A small spectrogram autoencoder, trained from scratch.
Model: 4.66M parameters, log mel input, encoder arch mlp_mixer, encoder norm layernorm, encoder activation swiglu, encoder patch size [8, 8], encoder layers 12, encoder width 192, decoder norm batchnorm.
Training: adamw at rate 0.002, 5900 steps.
Data: trained on songs of 200 made-up bird species, synthesised, often over outdoor noise, 19.3 epochs.
Rows from block 2 of the decoder, named by matrix and row number. Each number is 128 + 24 x the weight over the matrix's rms, rounded and kept within 0 to 255. All counts start at 0. Numbers have three digits each.
# conv: 3x3 conv (decoder.decb.0.0.conv.weight, 144x144x3x3), inputs 49-55, a 3x3 kernel for each
conv.0:128127122118110072129166113117133098125118136120141118158120156144102148178120137136106133147093128133121151152146141157084144143112143109114142122139139144136145157119153134180160150120139
conv.1:118113122138153126140142138135125129122121129127129134129127134131133128119118130125133133131126130111122129129125138120120132126119121139118126129098122161125137131114125131127135128125139
conv.2:167127121127127128122127132144139168123109143137082111072120102126181116132102112130092115089161138127154148092144113136149136149141143125129145121067106141139136085158131135168092151174124
conv.3:124125085096149149119142137147143150122142124130150134057075147081167159139107062156123133152167140124148138140139149128093131130134139152172148152131144135127151079145181113120117082086086
conv.4:127114119138111140126126126155082142124080111139119121119109103139100119135123121125112134114111169146147172108100152127091135135112153128115110139148095110122110107142122115149120124119123
conv.5:129119105143135120139137135135134132142138134112123122126114142120130128106124136135147126120146120091107114141126139124111140124107131162118150120082117167129140160109149154122146134118127
conv.6:155160144110098135116133127104136169110105116129091129172166145072139150119137153181180155092111114116083078138112106136133107121120144126097113129121107118105105097155066159166146149130095
conv.7:120134134127121133118113129128122121120121135131125131123123123116111113126125107137123137119113121137120133138138129135134118134134114117131120137145143123125122111138126118145137117145128
conv.8:170138141127119104135144140138133132127123118120127119105107107131128136126130108141093138140099145143129108105111125101130121122115104109130110106164110101111109127111151094129149150103112
conv.9:125123118136139134124128127135124129125125121123126138128126117139130114119103118128124120133128128124129134141129133129121132134115133157135139129108126152138136139123133134118127133126134
conv.10:125117117126136114126138120136111137124123130130130137126125136137129138132128140125117120127127124126120115140118149122111141124118135130110132125102127135111148138114121134117126121115134
conv.11:153096165134085132133172124145134166114166162142140100098140095159109124140150131101129146092115129086107108087129103086106104147136143136142133124118120134148149086130148146151136162196106
conv.12:131132122138133115145133106133108132141117125136123146137134113139122112117110126140134143129135147101104131131117138119118132118115128141127123132105111161146143134118122151124136136137149
conv.13:117106106114130076132111092166098165159067115136141147158128152132122154082037121139118077162139134150130120135126137139100153122082125132125142149122139106119095139169149132140139112110094
conv.14:107108149137125147122143143100111112141129114133107132144107148116097188124136135159134169129071110087138128140122107130126117145147141121126109125174142107113129120126147131096120133123113
conv.15:116118112155142155093103110134150161149133167125108102165064139141085127127121097125161103117104148113132129144155165113130125139166128134145121138098114133148149130099140138110156173130144
conv.16:126119088118172112128126169137148138130090130155102130133126106142123115135106137144123163122115078126112128161132108176070117154111127131117138144105151133151141124140083112097165113120114
conv.17:136112120163116112171166121152112118149091107144117166158120102140096132132123149138123122143149194143137107107116153125133141099108150135143128133176102112143097139137119120109118114105116
conv.18:136123145118108128116124143131131141120119146122123139130146155116123140111128121126130140123117125129126114127144130128136099117122104119137119129139131114123103125127122131141126127142136
conv.19:099127174152143121099120128165116142151093118137118144207171170151088108140105156116108148102120161125136124152082139113121171106101128128099136106109152131112129130124108120129136151131121
conv.20:068124174104091103161154128134141131119102165113127130108119124120192143135134139130145117155091078141137180121124116113130130092111125109123129072125152149126130139069166118175120155117149
conv.21:108079124119109178126168176124145124144085140160139124105148132145134171143127098110122124146136143115122130099125116179089139134130119108107129115142120136113118176188164074140090140158131
conv.22:128123121119140134121124130137126144127124142124135144125129128138137130132130142113120133124129136122124130136132141133122139139129146146120131124102125140121146133125119128118126131130127
conv.23:130128112159156132134134124126088127129104127154135147123135119109127114131137132136139122084109127116125137124115155104085119127112112146110123159120135167131149133121121119132147104113115
conv.24:113118104102125118127132102132127132137111136128129137136130124146122123152117131139149148134144157131135142121108134116101142119098132141105114125093104134106115134112130135112132143138154
conv.25:141101122168102097149125095125164100107104116140135086099125130150120128136160121150128153098073120152122143122176114130138110105130090151133122140174128126164122164143073145128085179158114
conv.26:159129114124124060141111094100091146087096139110136133180102136175129133155095151105069138133153139125097157118137167151117153148117160127144122109110103146157134126086090135134105135148140
conv.27:102121110146137155151123165125131114159131115185155143134135099090116127112115144135149096110110114108127113156128130129109116096086076162107138145108121130113123105185072107162118102133156
conv.28:154141140171075195144096126127112147109135197132156119107115180147114077138168148145096167114106209095143135144056134146144108113161110119123139137146114121154126180104100059208231124067154
conv.29:153126131166145106116092122099131137133143181099150162122163061128117130119134079126118116096102095125088076152173117102129135115142116131182142134144142140142139109137103135058176199171095
conv.30:132138107139152139134114123130127127141122130134138134130125122126123120111112122124120121136139141121128132129123140129119140146130147144136161123110116144127146149112124128102121140128132
conv.31:101137153111120112119122143123159161111107114132152170064124121147147090116114093121114131146134171133167160143059113186134153143122120144103116127128130137131138103138118139189113123135107
conv.32:125111146125116127133143150126141137132133122109116119120156157116143127107153124135137134120109105141143109109132138101132122101142126124123124121161149125118117110143125138142130157139123
conv.33:133134117137105098158137143157159185128096117109139086104117168065114142111092131064146154116085107092104148116152199082163151115145094111109104113123109125128102120143132131118141145111132
conv.34:082121094130143117094136125123126129132084129138105140141169131116110134116158147169129129133050117155169154137136140123145137155148136133137113112173113129127125151117149143149126111112096
conv.35:124118096166117166131105118117122122149116134043148109135137154079059143145113130129072131130137152137146133139199118144125121125155130144150144143167149132137137107090111221153133127061122
conv.36:132140156102098114114136127133141148128130136123125120124169153126138115109150091115111131124111135113110098135136129136141130130128129116132115136163136109117113142139108154168124146159133
conv.37:125138142082084140192153124141088076129092105120146121159117118122109115136082135131131096126163112069107079164148116138154080093128094131140114131121119127121121091115123167145073081181102
conv.38:134153128153130143140156107171149165114107133129117127162165071165114150112133178134113105156141156136141106093049189104099128150135136096082112107144113111134118109106152148137145148144130
conv.39:145138175128192149107136117108121071142122114146120100102161167158203125086153101072095139141165104110130083168149110153151114158151085130125109132101131155075136114137075137159103112141108
conv.40:071125110107110105149166129117039119101094100155202139175143081113090063130118106123176182127174176093092096126131140117172149120151137112092128118146111132152142190087181140089177156074125
conv.41:115126138165113142097143130133144128116141125115110127135127178116071117107148144150148122161133102110135098109104153136102111100110140128150140154192110114136121119008155145098121142168094
conv.42:143169146133115129110146153117129165090099124123106104142127157098116151137070115169126133107138107126134092118124163143180161092105115121122105137163130098090121106119137095158158143100101
conv.43:125148141154170108125131150159162141118125126067124123115072178114098133127114161100102139112139109094151085101115178138114136150146129140142139144153144133173157172143137128134148144084105
conv.44:102095112146090110136105150170131171128113167130152116148150180123076156113162135109116169131050142152155093143121173130159180101128131122085119120160130112140131077154135133113166093130090
conv.45:123124117161135117156101092158134137160138151144081083138139108156151066171163085132162097143136095114152155100109107114132146115123140148117134123089132136126135136110095144158135105074092
conv.46:127119112131135130143117130123118128124112131120128134125122134133126136116122132124122121131141139122129138124113122118102118134120126156133151121098117147134129133148140130125138122126145
conv.47:142163142138113155138087126111148162117130103096106125150127109135160112120112089123163163121114098128132163121124126150168122099120104143144133118130119137120134160090159129119092166174146
conv.48:147071125131092115133114104127174143082118161123098137153170147121101132157113130093170154136156129143133095117131084102109125094095098152143094140129130151143128139108152147117081141180132
conv.49:110155134080121125132113146119171107117174106110142131098242118074130165127148142126190132089116142125134162158165166130159165101152128172102159161105141132143147116210128081109101108084103
conv.50:128098153138101140106105126154162148136134136151150122107126090143134165131141148126120144125105128109110118099123095131124117121106105123123110137170113116116098099142165126153137135107109
conv.51:119119122138138130132128148145133142136101125168133141128112111131165123142131104143061104119175125106111117141111143146119146102113119102128121131121140130137148117099155117124062194152106
conv.52:122115154129137128093158146118135122116105144152131134123154114137140092117143102115145159114175120161160112110131136121127128100113099148123103154110112141111141105113121089132137131157143
conv.53:125163145090122119169127087139152133074145159121128110117139083106203127132167081129146115155079112148081123137134134116091142124152130126139118143137082134148090105134141107114202128125085
conv.54:119126136144130125142158123141147114120111099136149107123139116156142167118143103118124133116088135134133127112118134140125145150133132122119120116174129110115122113127133128120112162125126
conv.55:132138160152098127140131092143126132096177146154081077091132100141117085168174178151100135156145104116135078117132111091188134141135145124116126119134135129115102156125125113117159132119111
conv.56:120112124132134132158127171158167143110076117104130107151150162124099143201138128125141166104119155130134124122144132169119139135158152110089141148149173135134139118090079152161151151116093
conv.57:108092122160141151143106113175103144164118133137147110085121120126206138115154111154121129153144144115115135116113114119105133125132134107135134116112111112116086133141125116159113086128166
conv.58:130115107110131127136100091141153153111118129142132118097108166124085064138152068112169154132148117097093122089121100154135087169115084135144138133155139127131126127112102162087123134129100
conv.59:119117114133127125133124114131115137125111128136124135133128141129134142129135147126128136119125132130138138130117134124107134116116128151127145144112128149129155137133128118118122119122124
conv.60:139125104134146119126138114119140137149147127131121133130117130139129113130107103083101128145139130127135143092120150131121147144120147163154153134138157138149173126128137147105126169131103
conv.61:169209139125133111080046108124136138099131134159146146174159116126148133101105149143125113135164137133078098167150129116116124129127087152134124135116124142171166124046180103130156124131156
conv.62:132127140129109126122124130131133130125125143128134136119124128124121129119141124120122138136127151137130131119122117124133110119120115120140126140152131121121114131131120127139130120139129
conv.63:114114135075128141146146143151117151132114160157108172173150128106057096172112143149100100086124144108129148139143161149122161123147152149140164151096143139117114122185164139162111075113096
conv.64:085112105107101086119060104133114169192123151171171157175132181163095121134114096089085098132162127118155138157141179143091173139096136136149132147148158132124142176136077196186122161099105
conv.65:120125101115134120120122106150125173110130139068116103138106108128145145131118152126124124111121123091113113135140131098072119153153155133127143125094123151155154095098065102149105154174118
conv.66:145107112153140135125102130134140135112091094144106142118139110156119156162096140108201143122144144134122099140173133150133110117076129130130110123126095127142138101114101134131166109148167
conv.67:138132133135125138129128138133124129139119138142124139124124138131132139125134125129122142119123130137131129125128121121122109130133124108130134129153140107124132123122114113132124117128131
conv.68:135195126113148138106072081178121167152122125107128127107060174150152138114080138138159251111155134097114095133078116135167134114155112143174162133136156119134139139043092136100139140120188
conv.69:126157131111148174170151109177068078159175127178136116081124113108136181132128118094125090126123143082103088181130130191149148116111109122159150109092126123108156175108130185078110104116159
conv.70:134114111167084108101143089172116151116147124078110091155146150112067114140166151186181115095118135133147109171172129129138142105112128127102127128112114102106101136158069090134175105125120
conv.71:097123107111208142116120129116107097137096124140124139117153099126131129128152124108134111125173127123124155182087130145054204136101143144089136173088126144124141104162116108171112086109149
conv.72:140152158128145135137141157116092142130110161161129142107089104112108104105128144114107117121189141128091112137117134133118143121152195148152167154138155138125165144159161140114079134106134
conv.73:120078112152135140126154135131130144139143152136102155173155128106120150095089133175105144178097094194159106144110125130113125170123172134137137139128169147128140113122153142095160195130115
conv.74:108145099136141071088137093133179162124148135122187111135094143121074119160104148138134125118117126114127112155157149132146123132131122128136137132138136134150140112104128111177154106102097
conv.75:118143175133129177135140163087129133091135129154116162079153123135125127124148111103152126125120143121120083109102124120148159095114120147131157139151156151138144120147115141151153099111132
conv.76:119119136123121144135130142115124133122118134121111143130132133146122130121139132133121144133111123151145139122126116123123107122134123108125110131139137116132120124134117121142125120133126
conv.77:164183140104185153111120117088122165148112129108151152184179124106107105076062093127140153115100078099098138134168149176131180125131147113117133085079134098079138091081129084100117150109167
conv.78:128121144132118131141135154128129119123116128123119123119113129124110128130138133127129123129120124133129119138139119132138125137137123129133119138150132111130124114120119115134131109121121
conv.79:167127130123114143111112116117166140118110134159098084148078161143114162117078111128150146123076138076171183081098102117137145149188186119162144117126127131148123137215194113143121094130130
conv.80:099119100151113112136118110109137132130133155128104110106125095102136137154150150142151168138132142125134132112130098096117112122109135094136115126130126131104097128103062111105141119068081
conv.81:156153156113137114151161122168067121104097138162116131190128078110176149121121106090123111153125091115145104121094136087125141124153138122144141105109119117129127140101140154076156158145111
conv.82:147089138207135139110133128179114119137144119133108116154115157105060141138151119123094155183130119114164083116088091115208103149126089127157138121157135112141140125123142195104117120143161
conv.83:141148111110136152175107136108071148144114142135095120168139116124146155121075183175147084108120133139098132103106141116102128116133139129117122114112093081114092138155141135125138137171106
conv.84:172128137135151130119097136143130168108144161108162133114062146134111116141113114125100189114128140145150132114145145111114106115148135096160146124127122131138146126044157169136151153103141
conv.85:116140125127137129134127116130117127115110109121124138141130126140131128135117134124105117123130128119129137151135141158128149155124131126116111124111122139123137140114115143122117147144144
conv.86:113147158133079101123128138121107115134131156127123126161159094108106103131085103167113131103078147131112128173150129125135105128133130113123106142141112150153114151145123137171177109117130
conv.87:127113100150151144131136129128108113118115117134127121136116125132123131138125118113125105116129112126138122119116150124115133139126143174140154148108131143116126149136157121104131126107116
conv.88:128154120093129147154122122094085111095093097164170117127179163069134151100098133127138136156161134091088093168177149154152128107146139134141137137113127129149134158145099128145128167119116
conv.89:139144158128123143136128135120126130130132134127122134122140147133129133127137129119113111129119126126129125127134131135141122121131125114141125136154137126141129131133100141139121122128120
conv.90:122154129161178153119083110123085110088115139125154123170124147099149136131142125103108173101174107181143147152079135110089151121191144133129104133132130120122133127108154113096115120163091
conv.91:149169126149104111110160144183095111112067127142167137095125170145098154143131136196116159122124164107142094101051094138095119129140130147156164135157159122122132201140107149128109101089164
conv.92:125130139128121140122127142128119127125133141130124137115128130114121125115132126139128139133109119148135129141140121129136110134138115108125112141132130122132110112138108118152148104141129
conv.93:086165152138142135099150116143115144134147130128128136126082114150151157090080137103170125132135187095123091119075160126161124130133111118131112108132131097128119063188125116055146132219130
conv.94:143115105120100101096114125137147129156132124128138110076148136130148102104187111110118170129104127092130164109113143132138117133129118131106110134150148126106134124138106122141130168162075
conv.95:162099121139082159132136115130105139126114148128145127068105137046149153148152087133112133140114126139144096158125131153129117140130111126147127113134144089133133057097119163145109172172067
conv.96:107165130127140120145102109150111133117176129075145134138175096120126152135089135158148087173154115137111138155129150144101131151133149140136153151103116145147139091137093126132114129143121
conv.97:096106137080151142113116153135113160146130134141157178120196190106146141120085137212138123161087086138100151148157131180146172142127153127095128115105151092116162082155091171193129164127098
conv.98:141179141139093107133151121152128135114163134138137133174081095129178133113078151132093106096111157149113128168143131138139090140140128108132118131151105121178120169101105126106159161091130
conv.99:106106107125104090118142120166162168120087149133094131151101092151098140125136132142137126180154143156151080149141163091089151141090143127125105113134102125097143164121088086141136162183159
conv.100:140126093132140122122144103121109083144097118118158144152184158123117100111129075142123140133151125138161115119114140163106105166127142132123133141132161135092146132127095126129080115141104
conv.101:152161161127119131137137148154137139145110134133106111139100135138129122126128140118114153126142133101105136126147135151180109118127105135159136128148160114102130161096116163145142115132146
conv.102:125135148152121111143132124153109133103107143158146143169120090152116119141126121124143163103106139132127129100116120096111108106123128095104107126157138111116130144128108091135131110124118
conv.103:107186164140157150087087120104208185112089094136185083115142166129162139047113141118156140128127159099078117073095128133160145063168094167139141138138134136150142140187056139182132076123133
conv.104:172138133125099108154117135124130163128148129083097149158082158148122123138125177135109142128148152125124134097144138145136118126108119127142131112102126144129130114116108183189120127135109
conv.105:132120119132115129120118115113108135121098118105107120129112119149133135130143130125106137131118151140133147127144139141149134148139132116162129141181147116143117134121140130134138144125115
conv.106:141149105107110125124138158095105129104074094132110145155067081184132190134130149105091152137149170124114157145170204161152143159125127147140123124143158129118123130119149130103131102144107
conv.107:111103109120121112122126132120132117131128137127119132124126131125119127132138136131122131115113117130132122126136121121121104126138105117133115144153137135146128119132119122131131133142132
conv.108:085148137083159162079118110115170144127086126145131125162144138077081065116159099143125163139056112198181150103107112121107125120106126111144115125136126138124125130099115140157089125162107
conv.109:104093146091064125110120140135140117144172105133160169162146097126091084101131144117156112096131125082117142115094091142136122108115104131108127131129137128141135140091154158133141144127084
conv.110:138120130158152159135144146103071124153143149113118127137127141107107102147126151114088132108095101175145144176161161096106149109157160145138135149122124133149113048141125148157142083091088
conv.111:103218137100122114140106143171177158115170135143175114157168143087149181093065120144206122101099120187196162087045082141145119167147112154132157106120135127138129118113098142150144143148112
conv.112:127132110176138097145161107118080112110089134155142160139122115127108115112135109116092126107080116176155129153118167138115138134098116111082130149119139150122152145163097118152115102146132
conv.113:074118109131113125159105147131140158150094110124192187165166138152076164131143077129134113188067148118141129085195111125113142122137122127135147123126126117143126052131161168096106129076169
conv.114:149104145165114124132113106115100128128124133133105110116112132115107101167088083128152148101103136093113143156174154105117147108111138122127112131115113133130116166085165128063105170106119
conv.115:115064097131115130143112157112160112072167088114167114080143145072125132159143139099167079114161092118096108148190157126129097149172159155112135148133123114122150153090162151158107117155150
conv.116:129142149089155141088138132129170126127112156129142109082121174095118213156100118120132091108124089121126144148099103168107140143127125116104151100111172117104160128150133143170037104131128
conv.117:135124105150173152132135120140104127152139134127118134111111095124149120122075117139123107093124148119150145150092139092107122146154127175152156122092104109137147162130150144077139106132119
conv.118:132133149115113131113123136121128131126120141133135136134124136143133131127137123126126134135127143126133124121131126131143118119139119106134127123152140106121116128126108125136122124139135
conv.119:151097125122102117089116125081116141095148115115187195156143133143184173151126137146120114117132073116138105120136144129120130127117113129162139124134113119125125176055138107131132126146127
conv.120:159151164142129134142142155119116126121115136117119128130121131137131121127137117111108124121123129127129128122109116135134114127127114118133140135148143122115118141143128131136117107111111
conv.121:157119124114112127130138144142119104156087119126170158146108136152117118119082123184159164115133101126121129100144139143130135122093087132130126111125137123111126167124098164186145125103147
conv.122:133146163123142185123109155133093114117122108144150098154108118163145131116118128145134139159153147151140160067109125119141127137154121129146129126150116123153113120075104139115139155135161
conv.123:136140110126127128135132133080094123125104119163132163131132121153145126131110134061090099122111157144123154094119119120128155102074092141126148123119125109140114143142162140119144139152179
conv.124:146119109088127132127122135149091125091156124082138130152068182129140174137071163142044105134148127103130134176132156141109104114122098137138133139117125131141128133151085120109131133106129
conv.125:157142096142129157098076096144068079129118101134152136177124092165118108128110112142112082136123114142117135155168156143114116150139149120147126139128092135138134089103125093097117143142140
conv.126:132130121120109125103103104117112129126125136123112131125118133126119122135128110111113119106112128112107114131124113132127111137134127134141123127147124127128120121137115117138124137137127
conv.127:163106134144127124108109124138106137129084118155130147103158142170184110094135131163115164135080107171171137133076129141113153199168172145171159107107137138148143109133135179146155133134157
conv.128:123099130162145132122114134194176149134119116127124104115068154164100117214102117124164152106173170101150139139134145140123138128103129141155134129132131125129113203118129114101130146079158
conv.129:136113144134118120136132132155152151131131154129130151129153135125142145112144150108122138111095128132134124112128131112133125121130120110128130116145145103108136162144105136136100136155135
conv.130:157088143069184154119115102134145144164114144127056119078209141084160147099145149142122115145124108143098136158194096162125131191170138124132137118112136117133126085140130152153136105078179
conv.131:090114126124126160130166141119124108109124139134173157118135166131102122109121121128144094120108142103146105151150153144125139126123108111123139132142130141143125104164160139132117074081115
conv.132:129170100127155089156132106115122093129140154099069086099059121145122160118133125164162147126099132133120161163153140127117152135135156156163139141123126142135123184138155114084118199169152
conv.133:096116131146158144104131124119080146129080127170133143132138181122151152161147112141108118124104161136129135152139147129095133154118132147136136142124136147163151095110148087078169107129158
conv.134:126122114141146119144135120130120128130120129127128124138130129140130135129132132121129130124137131115126128140128147129115139128111136150123139141100124154129144135124132133122140127130134
conv.135:127132118144132129154147135128113089106114091102138117132117128122119143131123136147121132106124140146131133167171137157145115136123114113134105156157121149159126143146110115144140084118112
conv.136:114099109140131133125114130123133139122119132128123156129122125148134125137140112147139160108111135135145140123140120117129114142141132108116116131153138119135142125129127121135137124139124
conv.137:133117143103061115118099125104131185106118160084099141185124116135121114126125119103138152118133130123108117078127127113176143096115128111128117093124125097095113157084157181116131144149112
conv.138:130126117125106117124124128135129120122098118122108126095111118113111109117147120112101144115098125146118127143141149143132143149133130102125129126153143098117114150158147114153147112149148
conv.139:157133110171129118090134098092114097098075068115143133119145134111134177126148122190156160117112163134152159171138152161101144160083148134126152143141156131110154124161088164161136203156111
conv.140:136122136135114127124120135129139128130127145124127147123121116135129119121139123133116152131133138132142145107139124120149124121144121116147126130161160101135131125123125128121124112119115
conv.141:110135160159121119119149118128115167102098139124143129171094131139127157125144139116177127106136158104152086166110148096125119151155146107095135138135123115131111136125104161144174114130126
conv.142:113094108136169169118143146150181169154138166148154139113131095144158155109132139153169174113086122116159127194159121148112122147144134119121109131102117126117156126166131108125098134128118
conv.143:136142115127139131112106121131114137133114131140127130131128123120152143108129140119104123127131130122106116128124144121111133144131136138105141125084119142110134102124133115135126124142132